python train.py --horizontal_flip=false --arch="dit" --cond_dim=192 --head_dim=16 --optimizer="muon" --momentum=0.9 --orthogonalizer="polar_express" --lr_schedule="cosine" --warmup_steps=1160 --weight_decay=0.1
Rows from block 4 of a small class-conditioned image diffusion model, named by matrix and row number. Rows with one number belong to one neuron. Each number is 128 + 32 x the weight over its row's rms, rounded and kept within 0 to 255. All counts start at 0.
Before each neuron's rows are labels from the 100 images, of 14848 (inputs lightly noised), where the neuron reaches its highest value: "responds to" is what is common among them; "peak at" is the part of the image that holds the peak. Only what is clearly more common there than usual is listed. The data: gratings and oriented noise at many angles and scales. In brackets: how many of the 100.
# fc1: MLP up (model.blocks.4.mlp.fc1.weight, 384x192), inputs 0-95
# fc2: MLP down (model.blocks.4.mlp.fc2.weight, 192x384, transposed), outputs 0-95

responds to: very fine (42)
peak at: top right (54); middle right (26)
fc1.26 [122 118  99 117  67 141 170  98 100 110 118  89 108 158 114  88 124  51 176  66  67 137 103 155  85 104 126 100 103 133 176 140  80 156 112  97 156 106 181 121 137 107  72 145  96 181 100 113  42 162 158  73  79  98 144 107 147 122 123  95 126  78 106 139 135 108 100 115 137 152 147 128  91 143  84 104 111 120 127 111  69 152 114 132 167 126 128 109  84 121 193 166 136 105 144  89]
fc2.26 [123 116 105 106 160  87 151 106  75 141 148 189 106 178 142 141 102 151 149 219 183 107  85 141 178 148  95 144 128 145 109 147 128 106  94 126 159 132  82 129 133 140 157  70 130 181 156 134 156 133  70 115 118 131 140 133 135  94 114 146  69 120 176 137 161 111 151 148 150 102  91 134  82 105  77 110  96  96 145 117  86 113 113 109 106 139 138 131 129  66 146 114  79 148 180 154]

responds to: very fine (59); square grating (39)
peak at: top right (88)
fc1.358 [ 97 121 119 124  90 121  68 119 101 149 120 127 108 184 115 129 168 172 112  99  65 119 103 129 173 143 151 138 135 115  85 114 158 130 168 105 212  60 171 143 161  88  98 118 159 136 115  92 144 225 112 165 148 133 121  88 135  83 144  76 148 106 121  79 142 109 179 140 156 142 116 128 136 178 124 159 125 108 107 157 142  79  86 128 108 101 147 130 146 122 176 144 102 128 129 106]
fc2.358 [174 131 126 149 149 152 102 159  57 143 178 123  89 142 133 164 105 105 114 149 191 165  72  80 119 130 153 122 165  99 194 137 123  82 132 109 106  95 102 156 135 101 122 138 136 139 102 126 116 209 138 164 175 149 145 158 121  73 114 162 100 100 231 127 153  92  86  91 111  83 136 117 104  87 138 134 113 111 114  52 163 163 152 122 176  92 151 104 150 134 140  84 168 143 183 170]

responds to: very fine (51); dashes (46)
peak at: middle right (44); top right (39)
fc1.116 [111 103  84 120 148 138  82 196 111 113 173 119 126 101 128 149  68 105 155  79 119 135 111 147 163  92 167 173 113  79 141 152 119 120 104 116 123  68 145 142 127 188  92 136 153 112 137 163 104 104 145 116  57 170 192  88 123  67 154 165 132  96 131 141  83 168 151 122 111  93 173 104  72 123 112 143 139 113 146 163 100 101 134 127  44  78 126  86 121 139 127  94 138 126 172 130]
fc2.116 [ 96  99 164 128 123  86 111  85  38 116 149 131 108 104 138 130 175 142 184 161 149  72 139 160 134 158 170  94 117  78  98 150  64 126 148  73 105 136 140 156 109 141 145 115 146 119 127  94 133 148  63 172  54 165 110 136 131 119 114  96 133 153  90 158  62 138  77 129 127 155 102 123 156 128 122  49 160 117 105  99 148 132  99 151 115 142 140 119 141 174 132 190 123 117 122 103]

responds to: windowed patch (50); dashes (41)
peak at: middle left (43)
fc1.119 [116 175 140 119 118 202  81 106 191 181 164 164 122 140 127 132 157 119 124  85 131  70  87 135  42 112 194 129 108  53 108  86 147 140 147 132 162  67 118 162 139 125 107 142  93  78 161 107 229 160 146 135  75 141 106 113 126 148 159 113 134 149 123 136 136 130 111 159 129 119 152 167  96 108 158 125 131 138 109 163 144 147  92 134 148 126 164 136  97 104 191 117 124 100 127 162]
fc2.119 [114  79 103 120  77  33 181 107 150 167  77 172  93 195 117 140 156 143 104 108  62 118 157 113 147 115  91  84 157 154 141 160 210 149 105 123 137 140 151 118 163 190  92 128 107 122 143 141 121 156 155  86 114 132 115 118 130 129 131  81 168 108 124 105 179 132 104 137 140 154 138 162 101 126 115  66  73 129  96 162 125 108 143  78 118 189  80 133 141 169 160 110 106 155 141 126]

responds to: filtered noise (99); noisy (61); very fine (49)
peak at: bottom left (38)
fc1.182 [116  94  86 114  81 181 138 120 168 123 126 140 135 133  81 147 201  82  69 152 113 120 156  98 121 148 111  81 139 118 126 112  94  89 154  87 179 104  85  74 132 182 139 129 118  86 147 149 156  42 103 151 103  86 148 108 143 115 131  94 109 147 111  97 164 127 116 154  98 104 112  99  92 113 118 129 137 122  94 129 112 109  59 182 113 148 137 167  69 146 192 139  96  86 113 161]
fc2.182 [146 125 224  60 137  72 181  75 161 132 167  59  91 148 178 128  90 122 117 142  98 121 183 130  95  94 119 173 174 118 106 100 120 120 140 149  99 148 138  83  96  81 136 146 109 118  95 155 122  71 125 143 100  65 137 152 102 135  81 153  80 216 155 108  81 114 124 119 143 194 129  75 149 168  87 124 188 124 158 159  92 149 161 147 134 106 152  99 101 121 184 135 116 129 100  51]

responds to: coloured (84); very fine (66); stripes at 45 degrees (29)
peak at: top left (37)
fc1.281 [155  82 136 132 134 135 157 108 131 194 144  44 113  98 130 160 120 235 157  86 131 140 161 153 170  89 109 145 103 119  99 180 112 120 165 152  47 102 193  98 107 138 197 124  90 109 153 123 187 152 154 172  95 123 105 113 178 137  90  90 129 156  92 109 102 214 109 108 114 160 126 117 157 146 154 176 197 122 153  73  88 127 160  85 112  87 147 135 155 183 145 116 124 117 148  70]
fc2.281 [123  88  87 101 183 121 128 140 118 164 150 157 120 103 117  74 160   4 151 167 122  82 148 104  87 180 154 108  98 138 194 159 101 151 127 162 134  96  87 146 181 132 149 137 126 154  90 164  86 195 101 106  84 135 152 154 146 128  95 135  90 150 120  92 108 122 174 152 164 100 122  78 148 153 147 116 171 137 135 131 120 147 142 160  52  91 157 144  98 141 130 136 113 162 116 216]

responds to: windowed patch (100); coarse (43)
peak at: centre (54)
fc1.162 [114 137 128 185  97 138 120 181 149 150 146 153  74 134 115 121 139 163 113 101 130 135 137 116 145 117 136 145  76 163  92 140 133 173 173 208 143  96 134 120 186 148 107 110 152 123 173  74 111  74 168 143 164 105 127 116 147 166 171 122 159 154 103 124 153 142 150 139 153 160 140 120 188 137 151 165 101 137  47 124 118 141 112 133 155 109 163 182 139 116 163 124 136 102 117  82]
fc2.162 [109 141 137 137 133  78 114  91 115  92 145 115  97  89 152 107 130 106 155 126  85 143 143  98 136 151  86 111  80 145 116 173  75  84 212 167 149  73 131 139 143 105  75 116 155 133  86 152 150  94  70 138 133  94 141 107 129 149 186 101 112 145 153 202 169 115 153 102 125  83 155 106 171 134 120  94 199 105 147 121 141 169 129 121 115 106 172 121 153  61  93  89 108 134 114 143]

responds to: coloured (94); dashes (59)
peak at: bottom centre (41)
fc1.257 [ 92 110 138 115 146  96 158 126 109  82 116  65 102 125 134  57 129 111 179 165 160 221 151 152 172 159 156 141 157 140 164 153  67  88 142  99 111 148 174  74  94 102 162 128  69 125  70 135 112 122  86 112 129 133 160 127 112 136 108 128  93 177 143 160 124 140 134 124 118 162 114  65 100 173 134 151 115 170 188 106  97 145  83 145  88 133 148 120 107 146  91  91 149 106  94 124]
fc2.257 [116  75 134 145  81 162 128 118 135 102  71 177 111 142 120 185 130 158 181  93  66 171 161 136 100 115 135 138 152 161 186  94 113 142 110 117 121 183 125  71  87  62  94  96 117  65 108 131 148 130  91 117 110 120 118 147 124 151 134 128 193 119 108  77 112 150 166 114 154 132 122  87  87 100 119 153  66 175 142 130  95 153 120  93 122 153 166 123 201  88 104 162  43 156 148 126]

responds to: noisy (80); sawtooth grating (55)
peak at: middle right (36)
fc1.10 [108  96 137  76 142 133 123 105 125  96 147 136  98  85 139 161 105 237 143 153 108 115 154 132 146 160 149 124  77 165 104 153 153 116 166 137 103  99 107 130 139 139 158 107 110 124 149 159 111 158 141 101 129 140 117  95 164 151 139  85 122 118 141 107  60  29 123 150 101 190 182  75 156 135 113 139 162  82  56  70 151  92  42 136 194 165 136 162 148  67 121 114 156 177 220 151]
fc2.10 [129  83 166 151 145 106 137 105 106  89 173 136 118  97 150  89 120  21  98  97 104 143 140 133 132 108 131 131  90 136 177 129 112 120 105 156 102 108 142 104 107 107 142 153 124 100 123  85 154 166   8 164 126 155 120 151 129 148 162 166 140 127 103 110 134   0 137 136 177 123  85  82  97 112 149 135 157 112 163 192 162 137  75 134 216 123 110 145 139  62 141 138 158 105 208 141]

responds to: square grating (74); stripes at 75 degrees (33)
peak at: middle left (46)
fc1.115 [107 116 172 117 134 161 164 174  87 111  99 161 159 183 107 143 124 114 116 128  82 138 102 120 101 144  69  95 113 123 107 144 152 109 138 122 126 100 127 130 110 121 132 176 110 135 113  69 112  29  74 147 137  59 161 110 114 132 187 136 157 131 121 105 132 138 186 134 116 121 114 132 120 105 110 148 174 106 125 121 131  74 136 126  50 124 124 100 120  56 196 142 105 151 138 138]
fc2.115 [107 147 147  77 129 115 138 107 106 109 110 102 158 183 158 120 180 159 120 158 146 107 129 116 152 115  81 160 135 122 115 135 149 111 188 127 134  79 141 187 146  98 113  56 158 132 104 182 164  62 153 141 168  53  97 125 128 111 108  67  96 133 145 183 138 118 126 143 103 139 107 119 192 109 124 126 206 154 138 177 151 149 132 143 117 104 130 119  91 128 109 122  96 131  89 102]

responds to: dashes (63)
peak at: top centre (52)
fc1.365 [152 104 156 111 163  88 118  67  98 144 129 129 142 144  94 125  99 165 150 104 140 147  86 118 135 173 144 126 150 118 145 142 126 131  93 168  95  64 154 141  76  94 142 122 139  98 135  99 163 172  95 102 137  68 156 108 184 165  76 145 123  97 101 182 135 130 168 150 185 149 161 138 155  82 165 126 151 101 117 140 115 137 120 110  68 148 150 136 126 110 129 126 116 155 128  99]
fc2.365 [119 120  98 119 192 151  97 138 106 143 150 164 153 165 114 170 170 136 163 160 150 124  81 159 147 106 111 123 123 136 156 113 130 129 170 114 139 106  93 113 165  68 140  90 135 131 125 121  83 188  70 175 129  76 128 149 175 137 118  89 113 105 233  98 150 148 110 218 107  73 129 153 129 128 182 122 155 126 107 115  93 158  82 128 132 156 117 109 128 143 103 139 145 173 144 181]

responds to: noisy (77)
peak at: bottom centre (27)
fc1.108 [125 107 122  85  98 144 196 154 114  95 156 189 118 135 118 107 144 126 184 181 114 199 107 144 169 146 148 132 189 116 164  94 161  52 102 177 131 103 133 171 105 160  96 150 121 116 147 137  93 141  66 109 167 127 109  96 160 167 137 118 116  92  94 172 114 179  82 156 140  69 152 155 143  98 149  99 129 130 151  94 166 124 111 130 138 100 104 159  85  97 157  84 138  87 101 118]
fc2.108 [115 123 138 175 121 153 133 132 128 125 153 140  99 118 121 148 111 103 156 104  87 131 167 141 107  89 133 142 186 129  82 168 155 199 155 132  58 112 138 169 169 148 127 149 121 143 129 123 159 125 178 192 165 140 147 146 149 169  81 140 160  65 156 118  94 156 160 120 163 182  94 114 134 172 117 146 117 106 141 146 123 127  43 156 151 115  85 103 152 187 155 159  86 166 125  78]

responds to: very fine (66); dashes (53); stripes at 90 degrees (33)
peak at: top centre (43); centre (25)
fc1.129 [130 173 173 130 112 104 101 154 124 167 141 107 102 135 120 127  87 110 162 140 121  46 111 151  97 100 141 114  97 167 177 123  69 126 137 173 140  73 133 108 148 169 106 164 125  77  88  89 185  95 109  96 106 105  74  99 165 136 131 105 155 116 112 172 106 139  86 119 143 131 169 110 139 138 157 154 111 138 173  83 126  92 131 119 182 118 114 158 130 131 136 147 121 186 153  92]
fc2.129 [122 159 122 156 160 119 114 135 143 156  95 139 130 100 108 112 176 125 149 140 176  96 104 152 165 154 115 163 117 163 134 120  93 152  64 172  99  64 127 152  99 136 166 141 180 110 163 113 120 106 130 114  60 111 161 161 116 140  76 155  71  72 173 131 148 136 215 165 160 106 140 122 121 117 151  71 148 123  92 132 109 142 103 171  85 154  53 140  84 193 141 118 129 208 135 156]

responds to: square grating (73); very fine (67); stripes at 15 degrees (35)
peak at: top left (36)
fc1.85 [116 112 132 144 126 177  91 161 181 147  18 104 148 121 124 131 125  98 110 133  93 156 149  98  41 138  56 119 178  80 100 139 119 134  85  97 164 111 112 107 173 124  88 123 138 136 152 146  73 113 116 140  96 120 142 151 137 118 190 109 103  71 117 122 197 155 119 151 123 141 152 123  66 136 143 113  70 153 145 160 109 122 108 142 120 145 132 112 183 100 215 145 126 140  87 142]
fc2.85 [157 200 187 137 142 118  96 145 141 159  66 108  81 157 146 163 135 153  55 182 170 126  88 119 177 141 150 197 147 107 124 162 134 154  81  67  99 155 117 115 115 127 115 156 153 143 103 145  90  95 200  91 142 174 138  94 146 148 146 167 146 103 150  92 124 127 140 198  97 122 163 114 141  92 179 129 113 163 181 148 149  81 128 143 153  40 126 176 148 138 121 149 128 153 113  79]

responds to: dashes (67); stripes at 90 degrees (27)
peak at: bottom right (49); middle right (29)
fc1.89 [135 165 123 120 114  47 160 132  88 110 144  65 126  54 110 138 123 103 170 156 154 181 120  69 155 165  93 139  76 119 162 175  52  93 115 126 130 119 123 127 111 116 175  97 166 106 108 127  94 121 157  97 166 142  98 117 144 166  97 163 106 101 194 100  76 118 132  99 108 100 150 106 139 106  88 112 170 124 138 103 118 124 152 127 104  92 118 125 169 146  64 123 116 121 145 157]
fc2.89 [129 140 197 151 148 116 165 124 105 104  98 176 117  87 153 115 116 106 107 106 109 159 114  44 135  93  55  56  76  68 126 106  36 176 132 149 121  66 152 186 158 155  80 134 102 138 142 108 174 159 119  96 169 150 162 146 116 230 103 121 146 107  75 156  80 127 146  96 127 132  55 120 140 124 102 159 120 126  95 163 124 123 101 140 111  80  66 151 192 121  88 104 141 120 128  67]

responds to: dashes (67)
peak at: bottom right (47); middle right (37)
fc1.55 [121 132 126 169 129   0 164 191  67  88 171 152 149 142 105 124  82 134 158 156 132 143 111  94 204 152 159 108 137 203 116 110 124 160 163 133 106 165 134 123 136 142 126 109 157 140  85 164 101 111 138 126 140 113 116 125 136  83 117 131 120 156 198 117 103  92 109  64 120 135  96 136 182 107 117 133 151 104  87  76 154 122 144 144  92 100 106 134  82 106  70  91 150  91 137 125]
fc2.55 [144 107 120 119 126 221 145  82 110 144 159 106 162 142 111 129 204 137 110 114 120 111 123 187  68 101 204 167 143 203 147 116 173 117  85 109  98 207 120  70 113  97 159 141 187 112 129 130 159 128  84 175 120  81 136 128 121  26 164 112 116 172 108 112 144 135 114 123 141 114 165 140 161 123 123 115 122 137 211 140 169 130 110 181 162 178 136 117  52 132 121 191 125 134 100 173]

responds to: square grating (38); stripes at 105 degrees (30)
peak at: top left (59)
fc1.227 [133 112 119 138 156 155  56 156 171 106  72  75 160  93 149  96  30 173 120 147 163  74 151 204 120  91 137 154 124 188 113 119 148 145 140 150 206 115 165 113  85 144 132 173 101 134 102 160 126 119  65 180 110 114  91 118 105 155 163  93 104 118  88 168 134  75 126  98  66  96  87  99 122 148 103  95 170  94 119 119 134 191 132 126 150 134 171 116  54 111 129 138 153 112 149 106]
fc2.227 [120 135 131 113 112  87 143 183 182  99 104 162 153  32  71 139 204 122 127 130  82 134 168 157 134 164 140  93 133 183 173 136 112 166 155 114  93 129 133 136 161 134  98  77 147 115 175 118 115 115 227 131 124  80 162 107 115 113 143 150 159 144 111 139 115 135 115 132 152 130 156 158 176 145 114 171 162 105  82 195 145  81 154  70 147 156 161 139  53 115 129 141 209 118 136 132]

responds to: sawtooth grating (55)
peak at: bottom right (58); middle right (30)
fc1.144 [170 125 148  85 168 102 157 102  93  85 141  89 144  86 185 149  69  78 118  99 168  96 144 121 171 134 138 149 168 180  77 148 104 116 177 124  96 105 132 112 102 112 154 114  48  96 124 131 139 125 154 115 103 133  96  80 140 132 122 147 145  73 111 109 130 111  69 120 155 128 103 131 146 139 131 109 175 189 105 120 171 156  77 149 151  72 144 133 104 117 138 181 130 144  15 159]
fc2.144 [ 81 144 108 160 139 170 171  89 122 135 145 146 131  48 121  99 147 152 137 176 105  57 163 119 123 144 142 108 142 163 180 129  77 146 137 123 158 125 112 164 138 100  99 140 113 113 154  93 114 132 134 123 145 105 173 128 113 127 140  98  97  90 138 126 114  89 179 109 127 106 158 132 174 148 100 138 141 149 127 149 117 103 116 153 108 100 160 160 109 107 124  80 130  75   0 143]

responds to: windowed patch (82)
peak at: middle right (27); centre (25)
fc1.133 [ 86 109  91  78 128 168 162  94 188 110 128 148 142  94  93 139 134 114 160 133 148 110  85 127 160 120 148 106 102  69 126 120 128 160 118 109 174 189  91 121 168 165 100 149 114 150 145 132 131 126 197 170 120  96 132  96 143  88 191 113 103 140 171 112 101 122 124 120 110 190 130 103  91 107 126 122 108 118 172 165 142  92 130 153 103 129 115 133 153 109 129 154  86 165 112  94]
fc2.133 [202  90 144 152  85 106 130  98 147  97  86  62 160  95 200 128 135 134 120 106  72 111 139 139  98  97 183 148 128  94 119 101 133  90  77 108 129 138  99  94 111 199 173  66 193  80 146  96 194 145 127 140 109 160 131 136 147 109 182 157  68 139 110 114 114 133 106 148 137  88  52 146  93 120 160 186 109 118 149 134 172 124 128 103 123 121 121 131 157  99 159 136 108 165 169 152]

responds to: windowed patch (97)
peak at: centre (53)
fc1.54 [114 135  78 133 170 160 119 156 139 149 100  97 182 110 117 126 158 101 160 102 102 146 143 122  72 179 152 114  92 128 140 100  75 196 208 115 158 161 121 124  71 126 141 136 151 152 116 157 119 157 134 103 225 134 127 119 108  94 152 122  69 119 163 122 108 109  89 116  93 134 107 113 162  99 148 235 160 143 166 116 153 169 108 108  99 171 175 112 183 122 127  62 133 107 116 118]
fc2.54 [144 152 151 125  59 142 135 182 120 144 166 152 116 130 179 131 114 144  77  88 162 184 134  42 109 111 188 158 121 147 125  95 134 106 120 161 148 112 128 140 160  94 139  12 146 135 164 113 151 125  89 133 137 161 111 130 113 116 123 157 143 131 115 120 114 140 177 167 140  42 195 134 111 132 122 127 122 133 109 100  94 140 137 112 124 128 112  98 144 134 170  62 159 118 153 185]

responds to: noisy (71); sawtooth grating (52); stripes at 165 degrees (30)
peak at: top left (32)
fc1.186 [109 125 184 151 100 124 174 163 129 149 144  51 147 175  87 135 140 167 156 206 157 143 100 118  73 123 117 138 134 154 156  92 183 148 159 211 166 138 166 190 133 136 108 104 110 172 149 114 141 148 187  85 139  50 124 105 140 106 119 186 137 144  85 103  84 168 144 102 122 102 129 105 163 114 115 120 162 135 156  88 130 162 136  93  85 125 107 178 150 132 135 113 137 116 151 146]
fc2.186 [189 106  78 104 163 157 164 168 171 136 128 165 149 156 148 108 134 109 123  82  83 127 117 118 186 144  57 118 175 121  88 133 135 153 179 199 113 117 104 146  86 139 151 127 170 116 140 138 106 165 150 117 170  68 149 150 153 116  90 114 119 152 154 151  72 155 175 106 112 123 155  74 114 121 164 195 121 141  65 140 127  77  81 170  99 113 140 104 165 179 144 141 150 158 125  63]

responds to: square grating (54); stripes at 120 degrees (26)
peak at: bottom centre (50)
fc1.218 [125  83 116 122  88 119 115 162 111 169 186 167 105 133  99 132 118 152 127  83 154  52 137 102 122 114 158 189 156 159  26 108 127 116 153 173 136 101 198 107  85  66  59 133 119  87 123  91  77  84  91 173 171 122 104 121 112 141  82 102 115 121 133 141 121  58 145 139 160  71  39 124 147  37  72 154 200 128  93  74 119 137 111  91 116 120 123 142 145 131 146  78 113  81 100 164]
fc2.218 [171 101 142 113 103 142 134 107 144 131 170  88 122 101 138 142 114  69  83 182 119 166 124 120 120 122 157 102 162 123 114 119 105 132  95 134 135 135  90 129 124 156 155  79 131 137 163 151 151 101 168 146 163 136 123 159 143 135  95 132 168 120 109 115 145 150  81  90  90 199 162 184 124 229  85 144 181 148 132 169 135 114 125 113 159 115 106 112 128 160 160 148 160 127 118  45]

responds to: very fine (56)
peak at: middle right (51); bottom right (32)
fc1.344 [141 100 125 118  77 146 128 165 116  55 142 137 143 108 160  97  98 149 114 110 175 122 138 148 166 137 129 110 156 130 110  78  60 141 116  99 115  86 113 190 117 126  80 154 121 115 102 141 118 133 132 162 112 149 133  93 168  64 101  77 171  99 151 175 140 111 201  87 188 149 151 116 167 118 151 141 193 119 133  78 175 100  79 118 124 140  80 128  77 157 102 116 140 153 113 156]
fc2.344 [ 72 129 121 140 131 124 162 111 126  79 174 108 158 109  81 146 144  88 137 118  81 139 152 147  71 115 142 128  98  98 112 144  99 109 175  94 161 125 153 176 168 158 133 102 123 133 123 110 152 125 109 232 112 153 134 156 134  80 179 168 120 139 124 125 146 120 117  60  87 126 154 105 107 181 137 111 163 119 173 141 157 147  85 142 176 146 174  97 109 120 107 129 174 156 136 115]

responds to: very fine (86); filtered noise (67)
peak at: bottom right (35)
fc1.243 [101 150 152 123 126 157  67 105 128 115 126 117 138 160 103 118 193 102  75 144  83 127  91  71 187  98  77 104 143 127 111  86 179  87 119  88 124 132  93  74 122 115 127 145 116 198 145  84  91 126  54 137  91 126 154 132 105 157 117 108 171 169 130 137 148 136 141 109 118 134 128 185 115 118 122 113  81 119  77 122 205  85  70 155 147  92 166  92 104 181 135 127 138 195 114  49]
fc2.243 [170 143 166 147 105 117 111 140 153 199  80 133 114 111 146 109  71 107  83 164  80 116  90 104  58 103  96 160 110 146 120 101 141 134 155  72 137 103 155 131 138 130 128 146 101 138 110 167 216  59 171 119 107 153 138 122 125 155 168 169 125 128 158 177 122 118 145 113  99  91 157 113 120 168  85 178 113 141 171 152 136 122 166 127 151 123 120 142  79 150 138 129 133  86 142 142]

responds to: filtered noise (52)
peak at: middle right (64); top right (35)
fc1.4 [153 109 111 156 128 159 136 102 110  79 172 158 166 173 111 141 101  77 148 148 133  95  97 151 142  77 116  94 130 139  96  79 118 107  93 137  78  93 149 138 115 111 102 127 134 126 103 193 163 236 119 203  85 105 191 101  91 174 107 119 164 151 133 100 122 164  96 100 132 119 118 127 144 134 146 152  94 122 141 166 177 122 110 149  89 155 121 127 104 138 161 127 122  97  99 117]
fc2.4 [133 127 121 144  81 136 105 176  33 147 159 140 157 171 135 100 108 174 172  97  90 143  95 136 143 152  99 157 106 115  93 159 109 138 146 136 145 117 120 152 108 142 114 128 159 127 140 101 125 178 134 166  98 113 103 139  87 177 144 143 110  91 160 177  97 124 123 136 113 114 148 105 132 121 167 112  65  87 145  63 148 164 175 152 134 147 118  98 138 139 123 114 136 162 103 154]

responds to: coloured (97); dashes (46)
peak at: bottom left (33)
fc1.351 [ 97 142 168  92 137 119 158 153 120 185 141 122 180 119  62 153  92 136 128 164  96 149 142 118 121 193 111 118  93 138 115 100 221 101 107 119 117  92 123 107 109 110 147 140  51 142 131 145 135  92  76 103 135 160 118 162 157 121 134 166 129 115 124  70  93 131 121 161 130 155 124 177 188 172 148 108 114 125 127  84  90 158  91 143 102 117 121 111 118  73 156 113 139 111 138 145]
fc2.351 [145 156 129 113 177  99 149 153 142 146 144 117 154 115 165 142 153 116 105 137  99 154 144 120 130  98 117 107 124 128  84  74 181 202  59 115 126  77 131 106  81 130 108 149 127 135 163 159 153  77 116 173 124  98 122 106 139 155 157 130 150 170  94 154 116 111 100 168 127 113 157 128 119  80 108 174 102 183 152 173 134 163 159 202 109  95 157 201 150 112 132 152 126 133  98 120]

responds to: sawtooth grating (59); stripes at 90 degrees (31)
peak at: top left (47); top centre (28)
fc1.97 [141 167 104 112 133 164 150 109 130 190 121 109 171 111 149 158 101 112 160  76  83 157 128 100  54 131 116 128 158 142 148 114 119  97 153 146 170 136 140 127 131 137 130 120  98 123  87 150 148  80 132 130 117 133  93 120 131 127 118 114  69  85 116 112 189 178 169 222 120 143  99 201 134 106 109 148 114  81 188  83 107  76 124 152 112 108 103  99  75 145  65 137  71 134 124 122]
fc2.97 [132 175 106 115 108 108 182 175 155 171 152 125 156 119 144 159 181 148 156 208 160 142 125 112 164 132 116 156 163 158 149 130 132 102 188 158 124  92 135  87  49 110 132 139 129 158 144 185 117 115 141  95 122 117 146 123 140 125 199  81 153 121 129 140 196 161 130 219 100 117 146 142 104 133 120 132 109 112 101 145 114 158 121 124 130 112 139 164 147 100  78 112 157 113 110 122]

responds to: sine grating (85); stripes at 60 degrees (25)
peak at: top right (58); bottom right (39)
fc1.14 [141 112 159 146 116 109 131 107 141 158 102  89 190 133 153 131 108 146  40 139 162 162 146  92 146 139 114  96 161  88 110 153 176 159 113 170 109 122 179 134 165 109 140 149 150 147 121 161 112 114 122 155 151 151 143 100 150 113  89 113  99 103 166 127 147 135 182 181 159 135  72  92 178 120  97 159 109 132 143 114  84 146 167 124 142 118 140  81 121 138  66  62 129 136 135 114]
fc2.14 [113 126  56 131 175 222 192 167 148  99 145 161 202 133  87 136 115 106  44 106 112 137 152 100  95  89 104  83  85  99 178  98 130  95 179 143 145 192  95 115 122 116 151  61 152 140 120 119  98 102  69 187 167 163 160 135 119 111 155 141 121 135 104 114 112 150 104 105 107 101 144 139 133 136 129 133 121 142  95 109 126 120 156 147 164 136 135 156 122  49  90 189 191 123 133 166]

responds to: square grating (82); noisy (61); very coarse (50)
peak at: top centre (26)
fc1.231 [161 141 191 115 116 116  83 128 142 103 152 210 146 138 130 123  79 157  95 140 119 146 114 131 178 137 120  96 163  78 152 149 158 106 118 139  62 116  93 187  88 135 137 131 138  40 130 118 125 152 124 119 133 111 121 107 133 161 126 103 116  97 159 157 106 136 111  97 162 160 184 183 121  81  92 103 171 107 125 191 120 143 168  99 133 144  58 117 103  87 109 159 165 133 118 140]
fc2.231 [102 142  89 131 169 149 103 118 181 153 123  78 161 110 140 128 144 155  59 118  80 177 154  96 168  70 126 156 122 142 130 131 144 118 149 150 150 200 100  89 136  82 112 174 173 142 125 175 143 121 154 109 142 147 119 131 116 155  96 191  35 109 210 153 109 135 133 119 124 101 127 142  60  58 146 104 110 137 140 146 113  67 149 115 120  53 191 124 129 169 145  99 118 122 108  87]

responds to: windowed patch (99); coloured (88); very fine (51)
peak at: centre (76)
fc1.349 [ 74 170  84 152 106 169 103 122 123  92 115  91  64 110 114 110 137 142  63  96 182 213 165  89 103 144 149 110 150 108 112 112 109  84 130 146 123 144 111 145 191 171 111 122 116 145 117 194 143 133 198  97 134 125 185 131 136 144 171  91  67 127 134  62 129 119 101 107 140 193  76  99 114 136 138 132 143 141 143 141  74 114 165 117 110 151 105  89 146 170 152 166 137  91 110 127]
fc2.349 [119 165 100 108 139  77 159  82 189 111 133 116  61 132 144 138 121 146 169 116  83  92 175 185 116 150 150 100  86 106  96 151 150 139  86 145 153 141 130 122 131 150  83 211 122 111 164 154 109 101 164 153 142  72  91 180 138 121 144  94 165 185 122 166  34 140  89 131 126 125 108  90 131 146 146 109  84 127 156 118 111  79 145 148 146 139 121  95  90 188  82 102 136 138 125  70]